{"model": "contrastive image-text model", "dataset": "dead-leaves pictures: piles of overlapping shapes", "train_examples": 145000, "image_size": 48, "crop_scale_min": 1, "horizontal_flip": false, "translate": 0.12, "tokenizer": "word", "vocab_size": 39, "loss": "softmax", "embed_dim": 256, "encoder_arch": "vit", "encoder_norm": "layernorm", "encoder_norm_position": "pre", "encoder_activation": "swiglu", "encoder_mlp_ratio": 2.67, "encoder_head_dim": 16, "encoder_fused_qkv": false, "encoder_bias": "all", "encoder_qk_norm": true, "encoder_parallel_block": false, "encoder_dropout": 0.05, "encoder_inner_norm": false, "encoder_patch_size": [6, 6], "encoder_layers": 12, "encoder_width": 384, "encoder_positions": "learned", "encoder_pooling": "class_token", "encoder_register_tokens": 8, "text_encoder_causal": false, "text_encoder_width": 256, "text_encoder_layers": 12, "text_encoder_norm": "layernorm", "text_encoder_norm_position": "pre", "text_encoder_activation": "swiglu", "text_encoder_mlp_ratio": 2, "text_encoder_head_dim": 64, "text_encoder_fused_qkv": true, "text_encoder_bias": "all", "text_encoder_qk_norm": true, "text_encoder_parallel_block": false, "text_encoder_inner_norm": true, "text_encoder_positions": "rope", "init": "kaiming_normal", "residual_init": "none", "optimizer": "adamw", "learning_rate": 0.0015, "beta1": 0.9, "beta2": 0.999, "eps": 1e-10, "max_grad_norm": 5.0, "cautious_weight_decay": true, "max_steps": 2700, "batch_size": 128, "epochs": 2.4, "lr_schedule": "linear", "final_lr_fraction": 0.1, "warmup_steps": 130, "weight_decay": 0.3}
Rows from block 7 of the image encoder, named by matrix and row number. Each number is 200 + 20 x the weight over its row's rms, rounded and kept within 0 to 999. All counts start at 0. After the name is the row's rms in percent of the matrix's.
# q: attention query (encoder.blocks.7.attn.q.weight, 384x384), inputs 288-383
q.244,104,225,195,210,184,206,200,201,208,218,194,173,176,180,197,195,184,224,201,201,219,201,174,195,186,227,188,218,187,173,210,210,200,190,203,220,214,173,186,236,200,222,174,175,177,226,231,219,213,198,201,208,191,203,214,216,216,205,202,160,221,239,168,178,205,201,180,180,212,196,242,184,210,192,190,196,205,185,217,193,230,197,218,204,179,212,202,214,165,186,174,214,219,190,230,179,221
q.245,093,192,229,203,213,178,219,164,228,202,203,217,212,184,186,211,216,213,193,219,196,198,211,217,198,208,209,229,195,196,190,204,230,200,258,209,195,207,243,175,171,209,196,228,193,192,216,231,200,192,200,231,205,188,171,231,198,156,195,186,231,206,213,218,204,215,204,190,207,205,160,180,191,215,191,260,191,202,228,190,206,201,197,192,195,206,207,220,185,196,194,215,249,236,191,171,244
q.246,102,194,180,203,195,170,170,175,179,211,231,200,235,220,216,210,233,205,229,196,162,205,244,225,224,176,241,197,195,183,201,205,201,216,187,202,177,215,216,189,206,209,221,214,227,196,196,181,188,206,162,204,230,185,248,203,201,196,207,223,198,172,193,192,206,184,197,246,212,244,188,219,222,221,188,209,195,223,169,208,203,173,193,216,200,231,173,189,208,219,230,225,174,194,188,178,184
q.247,089,187,240,162,207,202,180,177,204,200,187,194,229,193,198,212,181,225,175,203,171,202,204,211,182,212,235,190,212,190,229,189,204,207,202,201,178,190,183,176,169,189,202,162,182,164,193,201,188,187,247,178,207,215,204,166,202,209,162,227,183,173,217,176,209,173,208,189,194,200,195,213,206,201,216,205,190,205,205,221,186,187,172,171,197,212,195,176,214,218,204,217,167,189,201,190,208
q.248,090,204,193,239,209,218,201,183,211,202,187,203,189,223,182,198,194,186,197,207,183,231,201,166,226,185,198,171,212,204,207,194,168,198,208,226,182,191,203,182,196,202,165,199,203,200,191,232,196,206,226,188,191,221,167,216,218,197,216,210,187,208,179,183,191,209,193,205,195,189,197,230,203,176,220,163,220,197,161,200,169,201,208,219,191,208,173,170,200,221,232,192,196,189,244,190,214
q.249,107,202,198,169,169,191,232,203,238,240,236,194,205,204,177,198,207,209,212,188,242,208,180,205,213,222,199,214,178,200,233,213,187,174,196,212,209,198,188,227,197,192,194,192,180,238,207,195,177,152,200,177,153,196,182,217,201,228,228,189,226,192,200,230,226,193,193,197,214,185,188,183,217,197,188,198,219,192,202,194,203,211,197,213,180,200,216,227,160,209,160,192,229,186,212,195,215
q.250,105,155,202,164,208,232,204,173,228,171,210,197,199,214,187,207,244,180,213,200,221,191,267,210,235,206,185,220,188,162,163,200,203,165,228,205,197,172,230,209,153,176,233,215,246,167,216,173,183,221,193,196,209,192,176,173,191,205,155,206,203,196,224,169,176,182,208,211,240,200,194,194,193,202,174,194,179,209,176,182,195,188,198,178,226,238,202,211,216,202,184,216,161,218,192,175,172
q.251,096,205,233,212,217,190,226,222,191,216,216,159,197,213,188,187,174,209,186,227,197,216,196,198,215,205,174,178,247,211,207,159,199,240,212,227,212,169,197,197,196,197,181,244,162,215,199,230,222,187,216,191,212,224,239,215,219,204,192,237,211,186,184,188,193,174,189,182,208,175,225,223,244,209,207,206,180,185,196,215,186,236,200,225,198,219,211,191,198,198,226,216,201,192,219,212,172
q.252,091,168,211,228,189,190,190,162,220,218,207,170,216,201,198,182,179,203,177,225,229,215,209,192,223,202,193,198,204,196,216,213,190,196,205,164,223,182,197,215,260,209,193,189,212,178,166,245,179,193,213,181,189,229,198,217,172,220,210,176,228,222,201,201,240,194,208,167,211,179,213,161,189,207,250,205,219,186,201,204,178,201,189,227,163,219,206,190,192,188,163,183,208,185,225,195,204
q.253,124,193,182,213,182,220,195,203,240,185,203,192,203,162,190,206,182,237,175,180,254,204,184,167,225,219,174,211,220,229,236,186,190,184,201,226,208,192,162,199,204,229,194,202,188,226,214,177,189,209,208,167,190,232,220,195,197,242,220,169,236,210,202,205,190,205,199,172,200,179,205,217,192,177,226,211,221,166,211,180,214,209,233,204,176,191,211,217,159,201,180,207,225,193,199,220,212
q.254,093,205,197,187,207,204,214,183,217,240,225,184,224,188,190,212,207,225,219,173,197,225,183,200,201,187,223,258,186,191,208,207,202,180,221,156,233,226,199,225,185,197,184,200,188,225,202,177,176,191,190,206,169,173,205,197,170,225,180,165,205,228,193,203,202,258,211,236,224,176,199,187,181,199,196,216,211,187,190,192,185,200,238,200,230,185,213,236,170,196,190,180,213,187,209,200,183
q.255,092,200,201,202,214,215,180,211,211,214,189,211,200,212,214,235,157,167,210,182,170,223,201,191,205,172,190,184,234,260,194,218,190,238,187,189,187,214,203,190,215,184,182,161,197,161,153,190,204,161,205,216,203,175,223,205,181,206,197,204,174,190,193,194,186,189,175,226,220,225,196,198,191,202,166,161,191,220,220,185,211,181,175,195,177,210,176,199,181,209,207,197,201,184,207,174,205
q.256,107,191,155,200,217,196,192,177,206,196,200,203,220,181,223,205,216,176,203,177,168,200,199,192,201,203,197,215,187,186,215,219,203,186,202,214,213,203,213,205,188,225,203,243,212,152,174,192,225,188,168,242,253,183,176,197,236,205,170,231,214,197,230,195,214,181,197,221,211,204,202,197,199,235,198,204,205,216,190,205,199,206,190,206,235,234,194,211,221,215,207,193,192,195,221,218,183
q.257,113,193,202,208,208,191,199,199,207,206,241,199,196,201,179,203,201,196,186,182,193,208,223,195,197,213,203,199,194,226,206,190,193,228,189,207,195,209,206,209,212,228,196,177,178,215,205,208,208,197,215,205,164,237,234,219,207,204,234,192,156,232,162,201,207,168,167,149,217,199,209,212,208,185,200,183,201,184,182,201,172,207,194,216,162,197,173,184,171,211,182,190,217,198,211,174,190
q.258,099,174,212,202,183,199,204,198,216,168,189,206,216,207,171,178,219,197,180,221,185,180,230,187,187,207,218,200,190,186,225,179,145,178,213,212,232,207,176,216,226,208,172,197,196,184,180,200,174,222,178,195,208,188,221,216,188,209,181,209,250,232,235,192,221,245,237,203,211,169,194,189,207,203,193,216,234,235,223,184,170,174,223,174,205,199,227,209,182,201,196,178,208,192,204,251,210
q.259,098,164,194,212,216,176,190,164,184,199,187,218,180,216,210,219,226,182,199,195,200,197,197,199,214,181,179,158,157,180,202,234,208,183,237,207,173,211,224,207,191,181,237,236,254,186,169,166,212,195,168,202,240,177,194,216,176,193,161,206,198,208,200,214,211,210,209,209,183,194,205,205,197,201,202,191,205,197,202,214,188,203,174,196,221,206,200,188,201,206,251,214,214,223,200,186,192
q.260,106,180,179,217,190,226,223,189,214,183,214,191,219,186,173,208,188,204,209,229,223,205,170,218,202,208,216,230,232,205,220,196,172,209,184,218,216,174,177,228,208,192,211,213,150,193,226,217,186,218,214,184,151,203,164,198,200,202,222,199,206,183,191,216,197,212,195,196,242,189,198,210,203,171,205,220,181,216,219,198,225,192,169,235,191,189,182,211,182,214,208,188,215,259,204,179,237
q.261,099,199,202,206,216,223,172,185,170,191,229,194,204,221,200,203,220,188,214,223,203,169,218,187,207,186,206,210,165,198,194,182,235,153,234,189,186,220,214,166,213,205,209,202,210,186,206,200,182,189,189,226,241,212,219,222,165,182,190,217,192,188,223,192,217,194,199,189,173,187,214,192,188,213,224,184,194,222,202,206,183,215,193,178,231,190,201,196,211,209,202,227,176,190,203,174,181
q.262,102,212,223,211,188,170,207,209,217,180,213,208,186,200,173,193,189,212,218,238,223,206,218,170,180,230,182,183,191,186,209,182,193,220,175,238,192,181,219,197,225,198,156,166,208,197,247,209,195,240,250,186,177,212,191,205,192,236,209,198,179,207,189,192,193,181,190,178,228,197,216,203,190,200,190,191,177,211,211,250,210,242,198,251,166,185,209,239,203,220,168,202,211,206,220,207,229
q.263,094,198,165,209,177,218,229,180,215,220,211,238,231,205,228,198,195,195,203,212,209,211,165,225,166,213,209,194,202,193,203,228,255,180,181,166,203,218,239,207,204,163,190,201,193,198,200,218,230,153,211,226,231,180,208,198,215,207,177,207,225,190,194,194,210,199,199,197,186,180,201,175,204,236,168,192,152,220,227,223,202,186,186,208,194,200,199,175,230,204,214,196,212,208,210,188,211
q.264,101,227,190,181,222,182,195,217,189,236,188,232,172,180,227,175,204,187,214,208,200,170,219,199,225,204,205,180,208,215,195,196,219,201,229,187,198,231,211,180,189,201,225,228,221,178,162,182,217,195,207,224,215,182,219,187,217,209,199,204,211,186,228,202,228,183,194,204,187,199,178,214,207,223,185,195,207,235,198,191,228,207,170,163,207,190,236,217,235,184,229,177,190,186,201,221,204
q.265,108,204,192,211,169,176,181,215,184,198,252,212,192,234,177,194,193,188,227,160,196,219,195,201,232,204,224,200,218,232,201,195,210,238,193,191,193,185,176,175,202,228,173,192,203,217,204,187,240,219,232,205,179,206,191,207,241,174,227,172,211,186,176,233,216,181,201,192,201,179,220,193,186,149,185,212,187,180,188,205,199,189,185,207,199,214,171,226,166,207,188,215,199,222,212,153,234
q.266,111,204,203,189,205,190,219,215,189,215,219,184,182,184,153,177,201,222,226,189,206,237,203,209,250,221,173,197,214,196,185,204,202,217,173,211,187,209,191,236,215,199,178,198,213,206,233,193,186,205,230,206,184,226,219,214,210,229,230,194,174,205,175,192,217,180,213,167,206,208,205,207,177,181,223,194,196,178,220,213,232,193,200,221,177,184,209,206,174,173,156,188,235,178,212,190,212
q.267,098,194,183,197,215,218,178,181,205,181,195,217,207,201,221,212,183,218,170,195,177,184,193,203,207,194,226,189,188,191,190,194,207,201,216,198,202,215,194,199,193,179,222,187,183,187,170,166,183,234,196,194,223,203,232,203,175,202,168,191,217,201,228,194,198,244,202,222,194,230,201,206,197,201,214,218,224,214,188,187,220,183,192,192,167,182,213,206,188,179,194,190,223,221,208,223,180
q.268,090,176,223,197,209,175,181,216,206,180,183,199,193,203,220,182,209,174,203,194,207,184,191,148,192,197,220,224,201,195,188,240,221,231,209,207,163,202,190,170,190,211,253,194,197,217,186,184,238,207,195,219,215,185,218,211,206,197,180,192,199,209,196,177,217,191,223,189,189,197,205,184,179,178,198,185,213,188,184,191,230,214,241,202,229,215,228,186,211,197,187,199,189,182,188,188,199
q.269,095,196,189,194,176,219,194,189,207,214,218,222,193,191,186,194,170,206,178,189,226,214,174,204,200,232,201,207,200,242,251,189,180,216,186,210,188,191,181,184,195,201,161,201,170,186,216,217,189,202,200,159,196,220,209,209,212,183,235,196,251,219,219,198,221,205,167,216,216,187,169,223,204,193,184,199,188,188,209,217,214,186,173,207,185,201,198,242,161,214,230,235,210,208,246,214,231
q.270,107,197,231,219,191,194,201,188,175,162,175,177,208,206,178,201,206,162,163,217,203,230,247,153,203,171,201,194,195,160,183,163,201,188,211,206,221,171,187,171,223,184,221,209,223,196,195,183,185,207,208,210,211,193,215,190,210,166,195,228,179,191,200,230,192,228,200,219,175,190,223,206,247,213,242,184,203,168,158,219,136,216,228,159,200,210,202,180,203,201,216,220,186,196,143,193,187
q.271,099,204,206,196,203,215,182,193,186,176,185,203,183,212,175,178,191,178,199,189,224,209,210,187,193,179,221,230,203,146,207,164,149,162,205,194,240,179,184,188,200,210,204,187,199,217,180,228,160,223,177,181,196,216,186,158,194,212,171,207,213,193,192,187,219,231,211,189,192,185,231,190,215,189,257,202,212,206,189,223,163,214,211,196,247,198,202,222,216,230,184,219,181,192,196,193,193
q.272,107,196,200,185,184,189,203,191,218,189,194,196,196,232,200,179,216,205,209,208,192,197,209,211,228,225,197,211,218,203,180,197,189,194,202,200,179,192,218,191,223,213,201,193,219,149,226,203,205,211,208,216,201,207,223,168,171,164,208,193,207,208,214,222,216,215,218,179,185,234,174,173,177,165,217,208,200,195,211,200,232,146,193,219,193,206,180,217,211,175,183,202,214,239,199,195,216
q.273,098,197,180,187,173,201,199,155,161,219,192,192,187,194,165,192,175,222,204,199,210,190,189,199,204,230,194,203,195,139,219,160,203,193,195,194,200,194,209,204,200,183,206,169,199,201,205,207,168,203,242,213,180,225,170,200,209,198,205,187,199,182,209,195,207,192,196,190,206,189,210,229,201,199,203,194,180,165,188,182,188,199,192,179,174,201,195,203,187,220,194,253,177,196,190,215,205
q.274,097,190,190,187,203,170,202,160,218,209,222,212,192,214,229,200,208,181,228,196,200,188,204,240,206,198,202,233,192,205,173,210,197,200,239,174,207,197,218,192,137,174,226,215,216,198,220,155,205,222,175,215,226,190,188,198,185,225,145,179,192,239,209,222,197,213,208,205,191,248,191,178,196,211,209,215,219,229,217,196,221,211,183,200,226,209,215,207,190,192,195,176,200,192,188,182,187
q.275,109,203,162,207,192,225,198,219,210,233,234,210,205,206,204,188,197,180,195,193,210,194,190,206,178,189,219,191,183,236,225,172,168,207,200,157,192,218,183,174,198,162,193,197,172,201,188,184,205,217,173,216,187,193,182,189,210,206,190,189,190,207,198,203,182,217,175,227,190,192,213,210,243,222,188,175,171,227,214,193,187,227,201,217,215,227,193,189,196,208,227,211,199,215,186,193,201
q.276,088,208,180,211,184,195,203,193,188,163,209,219,215,208,211,185,166,195,202,175,192,177,188,200,208,167,195,222,200,186,165,220,219,166,218,166,191,186,222,175,215,212,180,216,207,173,173,201,205,191,190,229,180,190,183,198,170,164,163,191,213,172,188,217,203,210,211,189,196,220,187,201,175,174,189,219,184,148,202,202,220,172,165,181,242,191,215,220,217,196,184,211,212,199,197,188,191
q.277,105,218,214,239,202,176,175,211,192,243,190,183,151,196,215,178,179,165,201,179,195,198,181,183,213,201,204,182,182,216,229,186,207,207,190,204,180,216,167,208,168,198,197,198,217,181,230,198,185,208,208,194,165,184,222,211,179,183,200,186,226,204,218,202,194,183,187,210,175,205,168,224,178,204,191,182,203,235,193,182,203,213,207,195,196,213,202,188,212,179,202,197,170,193,214,213,213
q.278,097,171,195,249,204,173,224,214,242,196,171,199,178,213,230,199,191,212,190,184,169,209,225,211,216,220,193,188,194,223,195,191,199,191,176,189,180,218,193,179,212,224,195,220,232,216,245,205,216,217,230,160,200,187,219,216,200,193,223,221,226,203,222,197,192,175,169,194,174,245,194,226,184,204,236,206,210,174,183,183,218,196,211,206,179,223,189,205,204,192,186,192,213,206,221,197,242
q.279,083,212,202,201,208,178,218,191,193,220,203,222,177,216,223,197,201,205,220,201,210,196,200,182,207,239,199,189,196,175,223,234,225,206,225,182,195,209,208,195,222,220,187,180,197,179,210,211,179,202,214,218,183,182,172,171,169,214,186,173,229,203,211,211,170,207,182,209,231,184,204,207,212,191,212,220,199,154,236,257,189,175,192,202,208,177,183,192,175,204,211,208,171,205,220,231,225
q.280,093,199,199,178,174,201,144,217,208,227,184,172,208,182,192,226,208,235,203,196,167,218,229,194,221,219,169,208,195,230,207,203,239,182,200,231,177,170,205,229,166,215,210,208,199,186,189,187,175,164,172,178,215,209,227,204,181,223,175,192,225,199,236,186,222,193,183,212,176,207,226,216,230,196,209,195,217,201,224,174,192,217,216,206,199,189,225,224,210,199,220,160,200,182,200,218,211
q.281,090,184,198,205,200,174,195,243,207,184,192,203,217,216,220,183,180,192,202,225,207,199,201,206,208,217,218,175,186,200,228,227,167,196,203,177,203,194,162,175,179,220,169,140,209,215,219,216,168,235,250,201,192,189,175,213,173,215,236,180,201,238,195,172,190,226,199,190,226,164,206,226,250,206,222,221,193,196,207,199,202,222,175,204,215,231,211,195,177,229,180,211,214,204,218,202,225
q.282,106,203,196,192,222,224,196,207,191,204,215,170,217,206,171,240,195,239,150,206,197,213,196,214,176,196,196,200,210,218,223,208,194,196,213,219,211,201,176,209,205,213,201,191,179,200,170,173,198,192,216,193,175,204,193,200,219,190,189,180,206,203,193,177,210,200,184,203,199,184,209,246,221,221,206,204,201,188,207,211,185,212,206,209,217,224,176,169,187,239,235,188,224,202,204,200,203
q.283,082,174,200,166,175,209,190,218,205,199,206,181,212,202,215,148,172,212,176,169,195,173,213,187,214,197,174,164,186,185,191,193,203,237,224,204,168,179,216,208,204,181,174,209,189,186,195,194,189,204,210,217,210,220,197,221,222,187,224,183,212,191,228,194,215,216,223,203,217,167,214,186,194,206,155,232,223,165,183,192,228,188,221,188,215,221,194,211,210,202,196,230,171,182,217,192,205
q.284,102,221,199,197,164,172,222,228,210,211,211,183,171,204,191,164,197,226,174,201,184,192,191,187,230,219,207,192,184,226,198,205,229,187,193,235,172,192,208,230,199,205,194,188,219,212,211,222,225,194,239,208,217,191,179,223,197,217,198,183,217,215,197,176,201,164,200,172,180,208,203,203,224,208,198,186,230,167,220,207,238,190,213,186,181,200,194,212,223,195,216,174,183,189,248,194,191
q.285,099,161,185,175,156,188,210,202,173,190,221,214,202,205,204,219,205,174,203,208,197,184,192,213,202,195,185,211,181,138,181,202,190,181,208,189,219,211,224,191,187,171,218,213,185,193,186,195,213,187,156,222,164,186,201,175,182,184,171,203,187,199,212,237,219,229,217,221,208,222,188,171,209,206,158,211,181,222,192,219,203,165,182,188,245,162,193,199,168,197,156,193,213,185,162,216,161
q.286,095,208,214,211,202,183,212,188,180,192,198,208,198,215,180,178,192,174,183,205,199,241,184,226,188,191,205,160,161,172,219,148,174,247,195,209,200,180,161,172,217,201,195,178,188,215,187,247,183,199,241,211,153,198,183,226,220,198,190,183,202,185,212,184,186,186,190,189,206,200,189,198,214,216,204,222,172,180,202,205,178,211,198,213,219,218,186,213,183,210,196,198,166,218,219,183,191
q.287,087,200,201,205,216,219,191,204,215,181,177,188,198,206,202,214,242,223,184,191,214,201,198,201,182,218,194,233,221,233,198,217,178,183,235,168,212,200,208,163,191,196,196,224,233,212,184,164,210,157,175,219,254,203,219,229,187,197,172,206,204,216,207,219,194,206,223,180,179,208,217,203,201,210,238,227,218,203,186,182,214,188,189,179,222,181,188,181,229,186,185,220,186,203,177,209,203
q.288,092,219,207,175,181,200,193,218,204,199,218,191,205,182,238,177,223,241,221,202,223,212,219,186,221,245,199,197,222,176,212,171,218,182,222,203,193,157,192,225,190,203,222,185,220,213,212,205,207,229,219,198,178,224,196,191,216,196,217,173,199,197,188,214,196,211,207,179,229,201,212,225,227,160,216,217,233,168,216,216,235,229,161,209,194,211,222,190,181,214,190,182,215,201,202,202,209
q.289,109,195,220,219,221,204,201,207,214,206,194,214,193,160,225,194,195,193,198,193,205,217,175,190,193,173,200,204,201,221,198,205,176,177,199,173,209,238,158,204,198,214,200,191,229,184,178,199,198,192,192,190,237,165,187,197,173,231,166,225,197,197,215,226,170,207,178,205,153,203,198,214,195,255,223,170,202,194,210,169,214,194,195,202,199,200,236,217,228,185,189,190,177,194,160,206,186
q.290,110,197,191,194,236,229,221,205,230,195,183,214,203,195,197,199,213,204,192,178,177,198,206,203,191,197,224,207,200,226,183,180,212,198,211,172,219,190,182,201,154,187,224,200,222,173,143,192,198,191,187,202,232,196,211,220,169,180,160,237,191,188,233,179,208,214,182,189,182,185,175,227,169,249,222,220,214,223,190,196,158,191,186,195,206,210,174,196,199,195,242,213,171,226,204,221,203
q.291,084,198,205,211,215,219,235,211,203,219,226,195,236,200,208,209,201,255,175,219,213,227,212,216,231,186,193,213,226,220,167,218,210,247,202,205,203,200,210,239,190,176,210,181,187,236,190,222,215,199,220,208,204,220,205,215,200,214,224,204,181,165,204,182,214,204,209,189,211,222,232,213,202,208,182,187,201,184,194,216,211,201,214,196,207,212,181,201,180,212,176,204,214,217,192,183,209
q.292,099,208,195,194,206,190,200,186,208,228,206,209,180,220,202,175,213,190,194,178,203,205,192,177,193,219,201,199,164,148,209,205,205,235,224,221,225,201,231,222,175,168,218,193,189,175,235,184,194,196,201,212,168,203,155,214,171,158,181,165,230,235,198,219,193,241,242,191,223,184,209,196,202,180,181,222,222,187,199,237,199,213,190,179,221,208,229,185,194,197,190,195,245,172,191,164,180
q.293,095,176,193,199,186,209,200,233,219,195,203,167,160,195,195,212,224,240,215,199,198,203,205,225,217,208,179,212,202,221,224,179,183,202,223,172,208,207,171,223,225,209,197,199,197,216,198,199,190,207,179,167,166,232,226,203,201,234,186,191,205,230,202,222,182,193,235,201,213,178,189,157,185,188,170,188,214,192,199,198,214,157,230,199,147,199,199,232,173,181,203,180,224,181,189,201,197
q.294,095,179,180,202,197,188,183,207,159,177,211,243,186,218,197,222,189,183,167,166,197,193,191,209,204,186,226,194,171,201,187,208,191,197,201,215,215,195,189,165,204,153,253,212,169,206,191,171,183,175,203,205,222,175,212,183,202,236,203,217,204,168,182,206,177,212,171,205,197,222,194,208,255,206,224,168,212,218,223,201,182,195,201,165,236,190,235,229,192,207,199,197,172,193,233,212,219
q.295,089,218,211,193,198,200,221,195,144,223,195,224,200,188,215,227,201,181,182,205,210,191,211,236,217,174,171,224,191,211,177,184,193,159,217,191,201,212,223,192,234,187,240,201,169,183,214,204,205,221,150,205,186,228,209,208,196,168,208,215,211,203,220,208,222,203,218,189,196,167,210,171,198,201,204,230,181,205,189,227,207,186,205,199,206,187,208,198,230,202,166,188,213,209,210,176,187
q.296,098,179,216,237,196,213,176,209,205,199,204,187,200,180,185,218,193,207,208,192,157,216,249,218,204,222,227,189,183,244,190,210,186,205,186,180,197,204,190,181,208,215,201,197,204,208,230,179,193,232,204,192,185,218,206,236,183,231,202,199,192,220,176,201,200,218,214,205,195,196,189,206,192,202,202,159,220,188,214,218,196,178,163,213,159,179,212,225,209,201,226,165,203,215,195,189,177
q.297,091,234,179,211,211,192,218,180,186,198,211,214,189,200,205,219,206,215,219,228,215,186,207,176,183,175,153,177,202,217,209,182,215,189,180,190,199,212,214,157,186,181,233,208,209,233,179,198,183,182,195,183,203,178,180,187,211,201,200,209,216,218,189,173,184,188,197,187,203,194,217,210,189,232,211,198,197,225,167,201,195,201,227,150,254,208,212,166,179,190,177,173,196,197,210,191,190
q.298,092,186,214,184,182,201,227,237,179,233,190,169,199,192,164,201,180,228,210,203,254,197,202,183,205,211,191,193,190,208,193,213,238,168,177,206,179,186,213,206,196,206,170,194,214,206,207,192,199,206,215,196,176,208,188,194,199,189,187,147,188,203,208,221,253,190,201,190,193,199,156,199,184,202,192,231,160,209,190,197,229,209,198,203,162,211,173,215,196,231,178,170,201,199,197,185,210
q.299,089,230,182,206,149,167,208,185,215,172,193,191,219,212,171,207,181,231,214,207,259,226,205,197,210,231,242,229,208,217,225,195,212,189,202,263,201,227,190,212,213,208,157,185,205,199,241,191,167,192,226,229,166,196,184,207,196,182,201,200,220,160,190,203,189,191,166,185,245,194,216,219,186,209,204,213,168,163,189,219,223,195,189,203,186,208,220,223,198,180,216,197,241,194,208,208,208
q.300,109,193,210,205,210,205,223,147,168,180,196,190,190,206,201,192,186,211,210,206,212,144,191,196,202,178,203,190,185,154,194,223,214,206,204,189,196,233,240,203,199,232,226,200,196,202,203,219,204,217,171,206,220,205,180,160,205,171,219,220,195,165,248,193,182,199,181,201,167,193,211,203,207,221,193,187,191,173,166,195,178,194,225,192,251,199,206,199,219,198,187,238,198,206,169,184,188
q.301,091,194,210,228,196,212,167,222,174,197,244,215,180,211,180,203,191,178,197,169,192,259,197,190,179,175,192,198,243,231,233,180,204,216,192,187,188,191,160,192,223,195,225,190,208,161,206,187,218,211,207,181,209,202,239,200,196,204,209,148,197,224,191,226,197,169,221,188,213,197,216,223,217,181,207,236,209,210,212,186,209,205,180,180,140,217,186,184,237,232,196,189,157,212,209,215,181
q.302,082,211,190,169,205,209,187,186,232,218,217,197,179,174,201,187,224,170,203,184,156,184,211,215,200,206,192,188,180,188,157,190,187,234,189,177,215,195,215,181,161,198,219,242,185,201,203,195,228,242,197,232,171,207,209,175,171,204,203,185,208,222,208,195,223,186,249,226,177,211,155,230,209,266,175,222,208,193,197,201,208,211,187,198,237,181,224,206,209,236,201,200,180,181,208,189,191
q.303,108,237,201,190,153,204,214,234,201,207,201,195,225,228,177,171,204,208,209,222,240,194,166,174,196,222,205,195,222,192,218,209,211,194,173,177,215,201,217,220,211,228,205,201,191,200,214,200,192,207,192,171,221,201,197,205,229,189,202,213,156,176,196,200,220,188,205,186,211,211,194,209,167,211,195,211,189,199,193,232,188,206,186,208,168,207,201,214,185,209,199,159,216,216,204,208,221
q.304,104,211,205,188,196,184,179,199,204,192,171,191,226,191,190,181,231,236,195,220,202,195,217,198,232,228,202,242,212,213,178,182,195,188,179,208,178,182,171,226,191,211,218,178,209,208,224,200,203,204,205,196,200,193,207,208,174,187,184,177,225,242,152,203,203,185,208,186,216,224,200,209,187,183,194,224,252,221,211,206,181,187,198,180,195,162,204,229,175,218,186,202,226,214,219,176,219
q.305,118,168,186,203,238,200,216,198,227,166,183,190,212,190,190,201,217,212,171,219,210,178,245,175,199,208,214,164,226,196,172,209,182,146,208,206,227,224,209,183,196,189,197,192,209,192,142,190,207,190,191,197,220,202,189,204,192,189,191,222,227,186,243,195,188,203,195,205,184,167,187,227,221,231,233,215,204,220,185,193,213,221,202,173,216,207,180,189,213,175,232,167,166,217,198,223,204
q.306,110,202,191,202,203,199,202,200,229,192,197,187,217,187,177,224,183,193,177,196,218,181,208,209,203,210,198,185,191,186,201,213,214,187,224,219,218,205,218,197,214,210,184,239,177,179,130,196,209,201,205,194,229,221,186,219,233,217,184,253,208,204,266,182,211,183,164,171,196,185,213,200,213,230,208,201,196,191,182,219,187,185,196,162,214,180,158,158,202,194,262,200,174,215,217,250,193
q.307,101,217,196,178,190,180,192,214,210,199,205,136,210,220,175,203,209,224,230,216,168,182,176,235,220,216,215,236,215,212,221,164,207,200,205,226,183,187,216,214,171,219,200,208,189,207,186,150,197,211,197,216,209,195,219,199,216,203,197,183,195,237,179,209,231,181,229,233,174,215,183,173,225,177,204,210,201,205,238,237,215,181,213,178,178,200,195,231,156,185,187,208,206,224,194,221,200
q.308,108,193,230,173,168,215,213,190,180,226,202,209,203,214,174,201,210,187,208,207,227,226,178,213,206,214,189,236,214,181,212,137,222,210,209,172,185,180,172,199,194,219,188,199,191,194,196,202,190,214,222,196,167,211,184,204,210,223,227,154,200,216,180,230,212,212,198,212,193,230,187,189,174,166,210,203,253,157,222,235,220,182,207,222,186,195,218,227,162,218,181,225,227,178,169,172,230
q.309,092,196,227,195,196,195,197,215,167,191,195,213,179,235,203,211,178,209,215,224,198,173,193,209,191,175,179,214,186,158,191,198,212,179,193,208,180,190,193,179,184,203,194,163,153,213,203,232,221,225,212,201,209,215,187,199,205,184,196,208,202,186,194,171,185,212,185,213,206,234,215,205,205,160,206,195,213,193,223,194,199,190,175,209,224,185,224,202,185,180,174,210,159,206,176,173,196
q.310,087,177,197,206,224,209,187,180,163,205,201,235,171,180,203,204,171,153,182,227,180,197,161,189,192,200,217,209,191,224,244,209,211,216,201,211,197,229,198,193,201,173,197,201,216,182,195,174,198,195,221,204,220,172,206,213,219,230,183,211,177,238,169,188,215,203,167,164,209,210,227,165,196,200,211,198,167,164,218,195,202,199,218,157,210,205,234,182,231,194,222,207,204,212,198,233,225
q.311,092,194,208,149,197,180,163,171,192,167,204,183,220,184,197,254,203,213,190,194,200,206,206,147,193,200,204,226,218,234,185,187,201,191,212,180,196,197,188,196,186,197,207,183,186,198,210,185,163,179,179,183,179,246,236,189,189,187,213,212,206,191,192,199,224,219,202,188,206,204,166,201,196,194,240,198,196,226,193,192,217,206,185,204,187,196,199,188,165,170,215,221,154,192,202,208,219